From a checkpoint of a small image embedding model.
Model: moe expert_choice, patch size [8, 8].
Training: 10800 steps, batches of 256.
Rows from block 2 of a small image embedding model, named by matrix and row number. Rows with one number belong to one neuron. Each number is 500 + 50 x the weight over its row's rms, rounded and kept within 0 to 999. All counts start at 0. Numbers have three digits each.
After each neuron's rows are labels from the 100 images, of 14848, where the neuron reaches its largest size: "responds to" is what is common among them; "patch colour" is the nearest of a few named colours to the mean colour under the peak. Only what is clearly more common there than usual is listed. The data: procedural textures in two colours, tilted and lit.
# gate: MLP gate (model.blocks.2.mlp.gate.weight, 1024x384), inputs 96-191
# fc1: MLP up (model.blocks.2.mlp.fc1.weight, 1024x384), inputs 96-191
# fc2: MLP down (model.blocks.2.mlp.fc2.weight, 384x1024, transposed), outputs 96-191

gate.600:574520527568530412445528366610495519535534559487560453414450527525556489511436459494484537533532423529499496505563531518573444493546554427591537547469503480476460545447464458445479447507537552510548454400493562508473564504472542538474574537533563472544528496480444569514486415569496511489
fc1.600:492553518549500490450409450532453448502461498472549459438483511511531530464455475467481481613515458460546479489474526572523427492564570439492537490456554540494451548383430471444453462525551575456574510387474588552454594548467522481513532542555521441540572452434501584542495450612518472559
fc2.600:340526495482506489554449550442518504540576505538487599527521523523518408488529523433539534454457533463495560515482467536401536438374568533497484465539393499548487478474497448565522427481553482448560501559468513515572511493469412445573519480561515566498543566486538518417491549473419450500
responds to: purple; pattern colour: purple; white; ground colour: white
patch colour: pink

gate.760:410483524483454496495473435544469591507557485518472471452444385436500542447517559494492473470474490596504528468555425492524557535544442552593512513479519481418575539497554583548513531515531595530528527397629489562468451587506470456476407497537509466482451544479425420498465559497548406426
fc1.760:577568502461467530406546528569554481554466511520528530518479445491388494478552474558608427542505506422472477454531496403420511458454508456474501517531449447409585559632531399467422566440493483445504492503440545531577450605438520514511428524468451507381491367445472416530482478569542440465
fc2.760:489455453447548524544513525540557440475551456452454521406473533490518439535489512494474535480440486525484555449533530519523433496470563478474508571499385520483547488489464575545466527532443509392543465556461459452489432452561556533514424434533568537511472467512454434472361506535489455589
responds to: black; green; ground colour: black; pattern colour: green
patch colour: green

gate.302:533590443554568454489476470522496503553467565452574477480453462528498581482501527531467456555444469500533492594496586417479533528455499616498590488574473507469517458510536404451429461488537451578444466466520442525501549511598482485488544587480480557436466488466461539425482424492564568566
fc1.302:550542531509563516528480477488516591462536560464554536516524531590457560582453498515413501441398518494515490499475579470517507568352568564480579556618477502543485483543484428474463504500568388554503387413499442560470522460559464544520511541482532501422389502515451503406513442454484492479
fc2.302:438551454594532447571599495581561394445576456495536449534490493479453470446460418471473584465527523382409628376483450563538503400496520505560477520443545601479548460554534571478526497489528509431500517470561533505502493435514486566437479434463501577522512491620528512509522505443552445450
responds to: brown; pattern colour: brown; black; purple
patch colour: brown

gate.691:398488464519481534600511530392471513548456578514537522559498576529505482584496513559598503563484617524448548502433429471455446485650478438585495593483582441458436487338475525508502493498476420548545593429525476475558567406514486484494497550438482515552477574490498474556450489557484507591
fc1.691:437565454578503522528457510487603593539471515468499506406564602417524461552555497598468516530483493675489456554496505492482438540585459500511561479462473437510491571469482515530375438483545502520531502510532485480495568430547521482515520497505360523502502598497519544560495472463472509517
fc2.691:443499546528503459520493494492509486500535413566561552520551551381478668543524442557520588563537478446470446544542519554477462474559609516554525458425480425421534484474567483495516479478443551486489523441467585597472516548527496539559526524495514472489426469453497512438527477522486477436
responds to: pink; pattern colour: pink; ground colour: white
patch colour: pink

gate.575:491453562610496395519456523495471480498430521465475478519529446514523519537458480437518485578447503406473570518416482484522512434523477481469514559539579421528445491524499499450613467447511547367444492447505526442411512506495485540538498542469491522457553548505468564449557516441539444402
fc1.575:533550443483487523522498460441535497570451430488530469475402468472472443551557533509540501506480549511439448471577494491488544546552541556538468422445469456485478478674477504489542553473536507565510570500514472460543450510553499564485621528553420557539505529482557460460513463481488445478
fc2.575:493539535524516599534486475427498514534467589547573483507500415522466541544494464544444563383482548483470407463550469539470515482561592545503575481514528446431533459460479448522398498512480427412397521485455509518486418549494474497486547655514469538516475563373489551431494426565483465480
responds to: black; ground colour: black; yellow; pattern colour: yellow
patch colour: brown

gate.217:489461448529516510478485416482432514594552611463514521486415531460476499501484497479482542448471473555529445485537509560473423420493541579605487443532442445419554471536494419516537510524558496465503447437537425602422531534478488503498443492514547542482455413501544519551395480535495521425
fc1.217:578552522583520492483508496483495559523445408430538426508543456496527452449483546420555406591483522404580496538468530499448483484466565502546479510446480552522460560483571541509491448530516542494433558477513543463543488392497555468514449479584520474487492482452485538455524492505510609515
fc2.217:559475487522587524396462509456489517537471562503510466519406464527448519549551559538418509504390388544471434443453408446569492530495532601605576453523458427513501552492573571603538509432452459523566517504477518566493540432416459546494518560475519631517459538416537491494467410501513610525
responds to: pink; pattern colour: pink; brown; ground colour: brown
patch colour: pink

gate.726:543443497429622500492549431591506446497369565536564492441471482444489391501457490502500417525548518477514530480556555549465529520452555459467468492492565508567495504521484484463505480494486583487575487429535521406485467516538548532491517547514546529441536421539501484511547410517534529546
fc1.726:551498495463498512433538465607474525542411546514519502444512475476565473492535462469493466470514430456504494473587540535498518445498514513484515468451492470550522437561485547441505520457454527509582534438535490439514507538497520562467484553510540488479453447493538545523508453592430469545
fc2.726:494437543434432553523421553553555499567560533496488425574545569513494507490429582511549567498407517584523517496533468570536427436469462429582571491467624530490486576525469481528460534482465543516507423529394524546514423497472518494517544465568569621490605498475467540412465490412522511552
responds to: black; pattern colour: black; ground colour: teal; ground colour: blue
patch colour: green

gate.183:504455594501501468418523543526565556495488435457568618469483462530548465468501476485494411507554424578428501555480424538383480457535431591529545548503459512502441483467403526538526516599453463542511500506498518492480549461435433522497466571414438531442509457506505525514442577485457565488
fc1.183:494504422589487483584508454410425466483526503599490460475573509486481583489516500463556543504434528492576466494516669484541570482484463444455463504408541494417602528545520457492470500482539574527419525512531572488506521505522538497592498480550563485500521542511490497502531441499588450565
fc2.183:568500517571484552499525446485552480452480466523487499492463482618452540502552527533552471466526472602551601469458559483550540480485413552517416583594515514482485571541500455558454522484463488452524598489601490534452443522466557505493619443488534548543554499483475470492536555490436575490
responds to: brown; pattern colour: brown; ground colour: blue; pattern colour: red
patch colour: brown

gate.175:527415540477568416485515488572436419524374568445464458466598448495522524441471604481546564530489438453459538503519558512498456481472502594558508591421531501441459516519551511417501480540415464481476456537512516587467462558533526480497592478561506598524540415518495427496600479571555580506
fc1.175:508373484533491461572512436458593403497466436470546500545483531443448515435465537508530465507424454510506496520411549406476542474510532479522516599523556434454455544451557449469504511484415537484431433537457539439492576493489523544540596528491582558491475524480517444494590436460414529506
fc2.175:554484519489425472615566433528494482528491614506462482530431521478457522519489497567471529527476504476536379511519490486464467425441472549592533520594544541525544481445498491534511501534561480437441510521470515428475539542513506384478481599485489621501605470518455557428563486579448474478
responds to: brown; pattern colour: brown; black; ground colour: black
patch colour: brown

gate.416:501480484447533521513529436458507430417578481467508427458409507529544532466422497502485514449539506565417416432580483537537516433486523518568488532535509533584547496476492525482441506555505455487477433528467495463590575532476522498496522565535490438489488491457487436555533472517527583436
fc1.416:580408455606530464443460460586491489346485502524569480525521556526533534480509485456598557519478547529490485503484558440594444474490533584549487499495422504479586604503596518519485519534503552478491493412419486445513508540429479582465598471518408490456570474468521493506530476493428505564
fc2.416:491520549493461548567491512466448480513494600509359442538559558482490566496578492425520457495566579455506535560568603565525482494478428446449451527536529524469459532419638510462547556434440478550523569606463479519488547468490445525416434455457521485410466429506408469486507531479470505529
responds to: brown; pattern colour: brown; ground colour: grey; ground colour: black
patch colour: brown

gate.142:406463487578459440472511504532470464472456516558459540397497479502468502492469517537475467498440455487472546599490445490559553440515469425446448549504529456549568476471477523482506482476526543490519529443548477469514462605507483603437556505486518514526504410523438572392491530529540375469
fc1.142:530497456524522465519391483504469566451617573530483506503464574555487509619484528476585537624528514536525533437471464429511410551477488545524522460547506590417420505552491526545509506518445485398487506574495538508467534501503499537523529535481403334447524524540461463516504469456545502461
fc2.142:442517437594567523560437500481447481546518505495525568482501476490585445454511524526425489450479494461498492498552465608495546515509531447538568510587617509545392600405520540512542417510413442457450583466507474485509468402482521375550583470471554483494512450489492509388505496393500553512
responds to: brown; pattern colour: brown; ground colour: orange; ground colour: blue
patch colour: brown

gate.234:498533444505554595469481451432509518503562552525452473437493421443464413501435438484524429464475470543499509501599561468454565487556464466478402481396447482458559417549559560460556481565470447522459529462494560542478519511564540484539460445515393465442479500501505443497462483459527448418
fc1.234:477483511507471577435468425469529593482436387578439569545557427506496464500462494562442510511481495479522477493587529467502603522472525478424472481501509557501523462522444537520573429487498475466485501485580518492493519546508511423473419463449477507528496470514555458575524508471537450476
fc2.234:457487419442563546540518466431582482431465470513511470587546533529465437535536505519486508457555437586549532505436549499510460544494459492395480572420566579509574478528476453553486512636508457517523478517471480554515464527408467463481540467541516489456610444506519562537400507466516541428
responds to: pink; pattern colour: pink; purple; ground colour: purple
patch colour: purple

gate.435:526590453486552509489525542395492566637498556516569499502549508513405467507433464442538573542582510515456501556526497464425498569544453536468468433467439460576530472590485476434458459524525529436521526593580481487446427509500533410485461474410471521457522540567550521485568453452484424446
fc1.435:489447601509449565558453432540515449412581464406464471503465434571516522511548573519515403474423538512497527479542448503540530509475498493412500522485550544388469569449429459533480500487496498561475535381385531490469574464433445594525519563567555525497542414513495422495445550511563523526
fc2.435:454568496573437457530516480519390596411504536443387485458455547474514507442499480552560491573533468517520495592487514541444415406465430521596500535452528536483425395484539524499435471496523489375544457457494561503435491473490562389499564435516552553490594420528432454535535444549460596523
responds to: pink; ground colour: pink; green; pattern colour: green
patch colour: grey; pink

gate.450:531549503489448442499569495476532462531460496509502462419434513483485440526492516533451492386593515566427591549453503496562487508394604459487446513461618390494528512467521519548493537505533529554457565514498495499428512545463425596500473514528507548588483546567456462579509442426571525581
fc1.450:531513558469472575490560478433397500557512515468581534454601411485504368524451586408529503438447463505530499544524413496512524514507430547568569478531419498492532521430486450424463585559552446556573519489435445516434484516507614435424546505508549446491389479515524509545511523405514468450
fc2.450:489520454529490445528536490451449472522390524521502487448566467409514442502395500458425581426472466556477496589424496518482460421522626578477471590531496546578484515482543473532420543559572521416438462476519515388401348454423450410539486555596492546485484402415498511514464480511502507457
responds to: pink; pattern colour: pink; white; ground colour: white
patch colour: pink

gate.585:466476516554454441509544497458498495450518491528560616388486515494488527530421507544456527491571456525505548555609450534487508465567464392440463557485524523538531491515485480518602525519468446461437531508472487552530517499521490525488577474471490568465474495563527541589618454506356442433
fc1.585:468401474557451561513492488522551580479573551433567470477493545538535580389517546398525462470601495472427493536485496467514464517455491430431505486399499491511461476514462434435479500536524502453471462521502540525461569532527509547508519518566539587488505531546551567468546500527517481455
fc2.585:612499440537580518560519558399508573540551516433532539512490561400463551478546514444532592461450383462511509443515437502523528456482493434439586570472477571512486542523485582462567551543512426622485610632412528562527513547529538520546410547480512529537500576632537539443464409422449534423
responds to: pink; pattern colour: pink; black; ground colour: black
patch colour: brown

gate.623:362446529564488561468480495553473528592396519546587384591553512563471494457457455502471468484493510481458523453531399538413484493508451506509456510500439489502477443521516588434488495461455458529490503494603559525437578493490498485459446493510612444568552420565520457444481418507486584472
fc1.623:424395550508534554490491455574494542546422493528501450589530420571473576547506520496392506471503532631507524566488484500483550515466498474493446550512578471540570449508519660515535506462476490459478553518569544499503559497480503511512495590510452509506411439555586455435475446497547465496
fc2.623:414415443489466420530555523492485498582524513393401441499477496453522443501519506514506607514505557522469501515533566486468508456441519520441493436475500479549505513478494523589518530573464432491591522441423549452515510466572597540477568541487522512445533500492527517578617494575622581406
responds to: brown; pattern colour: brown; blue; ground colour: blue
patch colour: blue

gate.465:407496434513529518517418494502539560572491471466514596517493446513499517527410476566595524503491448443500536562457431489449556507443511538572476484461540418454487446527479524617455550425537471466492439480494465476509498535574551421554528395484563481505521438565410518455521422517459476468
fc1.465:492486515498615535457426457410442550541464478508573535541480476604469518573567492495479495501490400552480506525463456553523500602530392567411467460544534463477528504553535578555516413435461625414627430532539479548381507461495500467507579485568497427578498537513579478494452463527502454444
fc2.465:577538467519606474530467515504555564526491435476586427587472473509451518501561546505443557441521447502411501488444449441504553534511539536534467569517465508598448515564487536471362527426536521548559471562513426589511496411457566495529540619510420514502434605523611502388523503446491444462
responds to: pink; pattern colour: pink; white; ground colour: white
patch colour: pink